Weights of a small segmentation model.
Model: 13.7M parameters, 64-pixel images, layers 16.
Training: adamw at rate 0.0014, batches of 64, held-out accuracy 90%.
Data: 97500 training examples, 5.9 epochs.
Rows from block 5, named by matrix and row number. Rows with one number belong to one attention dimension. Each number is 128 + 24 x the weight over its row's rms, rounded and kept within 0 to 255. All counts start at 0. Numbers have three digits each. After the name is the row's rms in percent of the matrix's.
# q: attention query, key and value (stacked) (model.blocks.5.attn.qkv.weight, 768x256, the q third), inputs 222-255
# k: attention query, key and value (stacked) (model.blocks.5.attn.qkv.weight, 768x256, the k third), inputs 222-255
q.28 102:150114085174144169101138076183123140141115102131121112119089107170143128112153118127114114111116150123
k.28 100:127134149151149141122159117113120094127083127112113098117136126192107134098133138155159137130093140111
q.29 090:084136149111130127156169173088139123113149120135148128118164195147143153126143160147154151153124134125
k.29 088:109136129124133139162133143140121135137115108095121178177152156117133125169129098149166117132195119134
q.30 081:097114199116120123139154169091162114135124181129109117169154162153133136135133121168153173128158099100
k.30 091:113126136104129117128132144154091139142113108120136160168137146123140111153116107144108123113156077111
q.31 098:119133132107122123122108178049141139099155114139149113107127085100111096131121100117128150124163063138
k.31 093:118125134105110129103073137144144160099156134147132126169136128092110103126141096094153125121133063128
q.32 106:123133160113128119124133147125116120147181135142146152155124130121135129176155110130122155116197124156
k.32 093:170130128129149115125103099084116143141134122131109103145087145115151142154125170083129107157143110131
q.33 084:137133147099149127131101110121102131127092149129102110117091144175143156125122130124130138158128144122
k.33 100:145135097179142089117114138117112145113145097122146109113089126124167172135154155137103090116141133117
q.34 088:164112091111115154094103129120115118142153108100124110086086119113161171150140137146102102138121111155
k.34 094:141127127137128070096157150113150106128127121122112133139099136099171142126133131116115117107164123129
q.35 084:171125096095099123139115159128117134156174108138148141136147138111147137141174145136116096114167129135
k.35 105:161132151111112123136136091120131099133157145145114163157123126116098124170146143100118158115132133173
q.36 095:122117141153129109135137123101137106139066129101134111086105117144096147110085126082164147136074107141
k.36 103:135126090126119095108112142103108182181133100140177127130138140127151154126152141127110093144100178136
q.37 101:091166144114140166152149166155148138118116166130121119159170158125144127129109140143142169132130109124
k.37 088:104124117113143094140131133100122151114126102125122155138144129114100110142123133086126109144138125112
q.38 120:142125109088102116077112115104113130127198139128130121121086085072085106138147115153126117126127108166
k.38 113:160098154129124125085117119173137114169171158159109163173121134090179110120134111133127154108152102167
q.39 099:120114163097143162115128137080147131103122124113126123100152111105050089118104138130135165115060117131
k.39 099:098138109107099101134107148144110167181159134170146175190174163143143107143147126120127140102102150118
q.40 108:102133187125126158118125131130144101067143181113101155144120121097076090144098122155110182130079098138
k.40 094:121107103143139125128091176180136168145120115161160150165165149107165083097111113135107126095143110075
q.41 109:118138143122124121155131154147125120142102129141127129145157189162176147139145148112117127122198163111
k.41 123:111134102133151129147134119078107112075117095102115106089084118127091173149124154114145090150119135143
q.42 079:170111129112109118101095108083118107144141140143148117157109089054116135139131069112154118099165092166
k.42 088:136094130087101125127089089142109134125134120167126124179148148142145084128171132117102114161124131136
q.43 088:126126151105146175103142179089126124114114133114111104137134107082089122140110113145109155128099065141
k.43 095:135111113092089095152122152148102130187150138162138162190164170131121085153143141100122123125118142108
q.44 082:167095083168116119074124097104109105135140109108122137107063123125144129131118108139131093113114097186
k.44 091:157123136126117152082145123160168122123137149143127123136147097128153118098107099157090124148163144126
q.45 097:110132107168120092125109109104144130112140101114137137093142110148096092091093133140116103128069135133
k.45 115:096153150125088167120164133191178131145136160115114151144149126113107098103102092171152181098139120113
q.46 072:094163189155140158136158137106153128090100168117109132126166119153109125135095146146151163096148112115
k.46 078:134138092117129143140106177117095175116094112117146117104140139151120163126096139113129115130117132087
q.47 110:133137132134137124175159134161110132131115114149129111115128179170192155137134162118123098127172175080
k.47 096:139156142154151147136151131082114115112127106082124088085092117144120191148144131126126107131133131158
q.48 103:120138121127126117177144119133131124086148140159131154168153144171118091111149132116104149113150180071
k.48 109:108134140122151182169128109158110114114109162132131118107108144155099159161138129118153166132117115136
q.49 100:166105120121134121084132154094128091137146111114116103117104105068104158136132130149141097117124080199
k.49 123:186106137091098080095114100116124102179143147195114166193119136126143089119158113118095144146152141155
q.50 086:099184168144146134190120149144135138142115150137148143123177161191157123123102124118121156167151136097
k.50 104:103154108171169113145127135083122148121126105066145110076102126103118169134119186087131094136097125115
q.51 080:100131158137159127162139105136170130102116154150123148165112115177120098142165130118127179119160145104
k.51 098:130121096145149140161121117116083176138111135141163114128133109139120170140133131111104120144114130100
q.52 113:137146127081132122114126137115118126141185145125132153138134122077127126172160102148114122131176103171
k.52 095:161120144099131131104126111134140115130128146129115153166118123089141096161123124139129137124173061128
q.53 093:109122104147155109099105124100157125119113138126119134090151102124082115085090125148114131130051118117
k.53 097:117133143136102145106158141182143147129117142130133152144168133148142097100110100173141170112140105107
q.54 111:158122118110122140087117138123111125127185117127121119100109089067107110137126131143122132131138125149
k.54 121:154103139121113110093111128162142127159167156192108131164115139084136099127145127121106164155149124150
q.55 173:141095093161123130144136129119140115152066092109133100106128130152150149094106124108134077138103136120
k.55 100:107111114125114130116162137101139086122130100116129116108138089171093141104123113125139117127111147126
q.56 078:117159158145153121190126126136148152138105176122118129149161179174140142131142113117131174124137160096
k.56 097:102137099149177144156119157102108148091100110060125122081120129109113156135106173109139096134130098092
q.57 093:132139136137144146152153134144118125135108148136148106155145186128192177158155101134141122120193124104
k.57 088:158137100163135110129128106075111103080124110123114109119087114137128151119130151104145081146127117132
q.58 105:126111124172137123133122132141150120118080120099121123131127127174131119102091129136113120127087144127
k.58 113:097148116137114152149159159167130125083110121096121122090154101163121146107126102171139124117124133097
q.59 094:126113095160127121107100123130142134125154115117139152132109103113083101129115128150125132145106148117
k.59 100:090111157137126190136150126218180119120132160136120155133179124123105065106103096179120175087152119115
q.60 086:125117139134126110102122101107145150136117145117126131126083106163112088100098097128145130149071143109
k.60 109:125144131162144111127135131149142162136112128111144112122130128116168147118141143145134117134118127110
q.61 114:109122111139140125160168124164126144141096102153137136119141150190146148105108150113153106140142166058
k.61 084:088152115130161154137176094076102113085123129088134117111098096175094138146144136128121111112105140123
q.62 091:156086098127088130089125106116141134149185096110124131099095098077109110146154129115126091131123114152
k.62 126:175109162118094153095117101154154093161158180178102133157117140125123102133146132149112169134130131159
q.63 111:117139126169125115159127134140132145125100095121126122145154163166196142122114118116142121099124133114
k.63 105:090135117129133163142149132101109097059076099089124108079112125177107166123105124130156108122123111109
q.64 102:157096135121105111127144126113125121123123138161122123164133188169129121118157128165124132135123136133
k.64 093:164115091069120179113112141164069162098141110135099133152119143111201134147168141141106130084191128084
q.65 139:131183137143128150106145135143105159124116132154100121120119148133082147118132147153162128119079112130
k.65 104:108127106123113151133132125148115139144133133059153157144138119107144144144153126131142118093159140140
q.66 096:123137137143150140112110149116142124126133168142083097095089101122094136073100119130138159163119097152
k.66 102:135122125166115117133131094123138122112144111100174138094097068149129126166137145115154119101103140137
q.67 114:134128088142159129091097148089136126119154111150160098063084071082063113115136120105085095149108099176
k.67 087:117117123125141131139144144135154108142126157098126115078113109065098120103069159118076154167133147172
q.68 111:130087147129127125137125115118166086121094162114104133171149153135187113098123153147103153162174134127
k.68 093:147121146153144101134114098117115104142127112149145150097105135203119125156136135094161102131080136111
q.69 101:128176154136168158127124140163150140116137146150089097090119145143113106087123146113143165108114136116
k.69 113:119142128166139180134146112154128143126123121078139160093114097109142150153104133145154131084169145130
q.70 111:156105117150154101129125118128140120137115144181156083090112123138101140086168150096121107133123155125
k.70 110:126104122111152198090140117134124134165104144128102112129107124086182149128114113109110107124158170147
q.71 108:134116074135138147098104109115085143119160097172136146135078109103116153141134114105092070124122109142
k.71 074:105142148130123124139106134123153125103141183105134142125156134115136145139098137131069156192169147143
q.72 100:131134148119119092167115126116153121133155091104153123141156125140109082152115139127125134113148162102
k.72 146:071174127134118122136138176133113147111113120139099127149146176141103106111109118152157120140118101119
q.73 101:132094121127089117122090118079132129167164129098187146149142116098088125142132126125104115164130148163
k.73 094:141099157140120081145095105102122091107124118152091125144136132145096086096117144142090128153044108118
q.74 091:151077125143137129115133108114129098148088148126143107127109119134124105090150146124091136125143122131
k.74 143:174082129148173139111121074112112112163116105164100128120064122122151134123143144095135099125103161117
q.75 095:100171144157112125163114146123130178135144120120121154134155158140145156112130136141152154103099136081
k.75 089:103170141122115113144142122123093184156156118096161174140117143161132135184129162146186110108124137115
q.76 103:124171127121129099146091145151140150079174137176161109113151152171099109127168148124105144113102157106
k.76 102:101157117125149175126178145162082181122129139108096161131121141102181169143110128172132150116177109112
q.77 101:126089147137117093146138103172145119122127141160137120170125177133203103110149137117106127116163133078
k.77 105:148169157149137123112158108127098160156134118129126144108077160153137166166138144123168125143132185129
q.78 099:131161111139110144109129146103114158098186108128150134085122111107051139151114101136153108121073131171
k.78 093:116119125079119101150141141156149120119163143097110138171158140113115098125100124144094139137119096108
q.79 107:143070131109133098117149115148137105127101131120118139175133137111211096152139138122109125107162119100
k.79 105:162147149129115119141120126112129099119110151169121102099123163159093136117110130124131155174127155132
q.80 090:133139132140106136157142115146096135105129117098144146111127103123123096158096102114161142074100109131
k.80 088:106137112118122138094125161131149135152097137136112098141150136067167147066100112173117148162172124130
q.81 083:153121140117111153129123111153111132119152124094119131167145124110155076150109130112121135080123133113
k.81 089:122153131146102116120142157143158137137137156142091125118142171127157128094105103160137168160127090107
q.82 095:128087142132130125148160100153111097187086148094113135172137162148192132117135124152128125153136135107
k.82 095:140099109123115150130091102105096101131083091133155109132115113139131141157162126086146080104128112139
q.83 091:152102112147123170110140095109095104144120131139117138106085101120113158122110094122151100137137094153
k.83 102:183062142120110122101107125150188088144108145131124105126140133099130127087140161120086147172140151149
q.84 095:126118131130141144127161107156123097120076101125134127093117116115114096148118100127125126089119097117
k.84 108:132092125101116122098140152145153116164103128131092108156120141091161132096138117120097125147158123132
q.85 133:089186170135111181134141133156119138114106155099092139115133131127125129138090123153185170133119120127
k.85 099:131140124121104105147110123124157113118133104112161126166166102127113096154168105121132116101135092122
q.86 091:157079112114109127144151113113135088169105135130132164146148157134126105161147120117123125139155113140
k.86 107:150091130103113118148112104148126062150083099161100124147142153150113097120148148116128121161095140091
q.87 095:103188131117117131130088175093133161132159124143145131124174122123100140120115130133106115144115118170
k.87 114:075155132120125134162133137121124167082149155105155164123145138137108115161103133140131133090118123126
q.88 099:082182133140130168149130162122124150117151114142116118127145137154071120143116130140176139141093121124
k.88 110:093145125096080113132116150140147153125139112089165162147173122109124129166142134155142125092156094127
q.89 105:146071127139132124120155137140147126121115144163111120171126169125208126080148134146119134142160128100
k.89 114:160137131149151138118113116109083160127128123135162130104089139141157154170132144086152121126123180115
q.90 099:143142130131102140096143138113092129122123099091112169155115140107147162143096104164134112163119117178
k.90 105:145104140090085061138080130122142099084143147136146104172158145127092092129153128101128132140074097137
q.91 099:123158136130112142128109107096135131140125119078132146100118082108116112173101086136118136122116111163
k.91 093:134105130122144075107142134121205083127122138124094101132154117106104095089136113153086121146100085150
q.92 084:166103092165139110103112108090106123118120139109131127110101101087130185112122117129105096197118107195
k.92 093:148120124137128106160101118085152120097119130162142086130130131149065089092112124097100128155068110126
q.93 088:156062081145156136104139107141128131137088125136096135131076118098193181099133106127129126150164110151
k.93 094:173101125117143119112081108119117125127114126164175101107099150151112134126152132086117111156095165134
q.94 103:110129135107128086178124134126160129105143124116186132134184119146143094137153147104080126087144151079
k.94 108:090140133128158154130169146120104171130119116159079125118119156115094131114104120157174134135141137146
q.95 101:136173143142109150124101123112133145138149145080124155137139110101153148159071098139137131164124107140
k.95 095:136124123141115083135103134112156126094141116147145103136150119122083086110135135131116113109075074113
q.96 086:116150139159109125102158109109115146152139181125134166192128175163144148123156134139146168169117143133
k.96 084:140128181145065109103127099117142140134148150122144169184139165184127136164131171125148170146121179150
q.97 104:150184093156119107151105142151044184155146121160152124117137187143147168150144172106129133176120157111
k.97 117:120123198155121065123155101108162127145149153120159168141111116128175130146161142142161159120158153140
q.98 089:111100151111131163118116148149190101089114109078124154142140101135134122133138100145143151102134084131
k.98 107:108121109097123152137125156137153117094086104113113131131186124110097100118090129159106081110129106094
q.99 088:083176116158156151137121122157083161136126113128146158168125161166118137166151125098165153148104110100
k.99 096:116141154128084092115110114121136141126150162148155156188139137160142127159140133141141152138128105134
q.100 085:131078148113106113107133114131186112118118107131112136101129080101116099102110118165122116106132099135
k.100 092:145133106098147180150138158159103106128112109119087091094118128099091129118095098152109119144119109125
q.101 087:120133095102177118144130147149115081114150060160118117069115140135127114144119117137073091116139119084
k.101 082:127141121141160127137139122133137135163113098144132124094102099090146122129115076133111115107160114106
q.102 083:114144113156161124156124128136066190160126131149176138111126136135133123122132184130126129127087137132
k.102 088:114131160132091093118098118119126141116129159135111187163103154148142134128134112119134160113133140151
q.103 095:130159107102129116135105176138089132106130090159144105109159135129101131125127108091108098118137122098
k.103 090:123117139139166073127162109123145111128104108126135138103111081089174127121124137150148127103149086104
q.104 094:159116135108119149150115135130151155133110165124129116142147110145147146110161112139111165120141173111
k.104 085:125138150156118179141142118095130099157139150077129125148127126123112108146132157147127180121095135150
q.105 090:104123113139118113147167105123159109138126102132109126157116143139104110128116142153154116116112085154
k.105 078:148140099131101148116094137107095121082145147135159111111086118113097138143132124109143092139116104140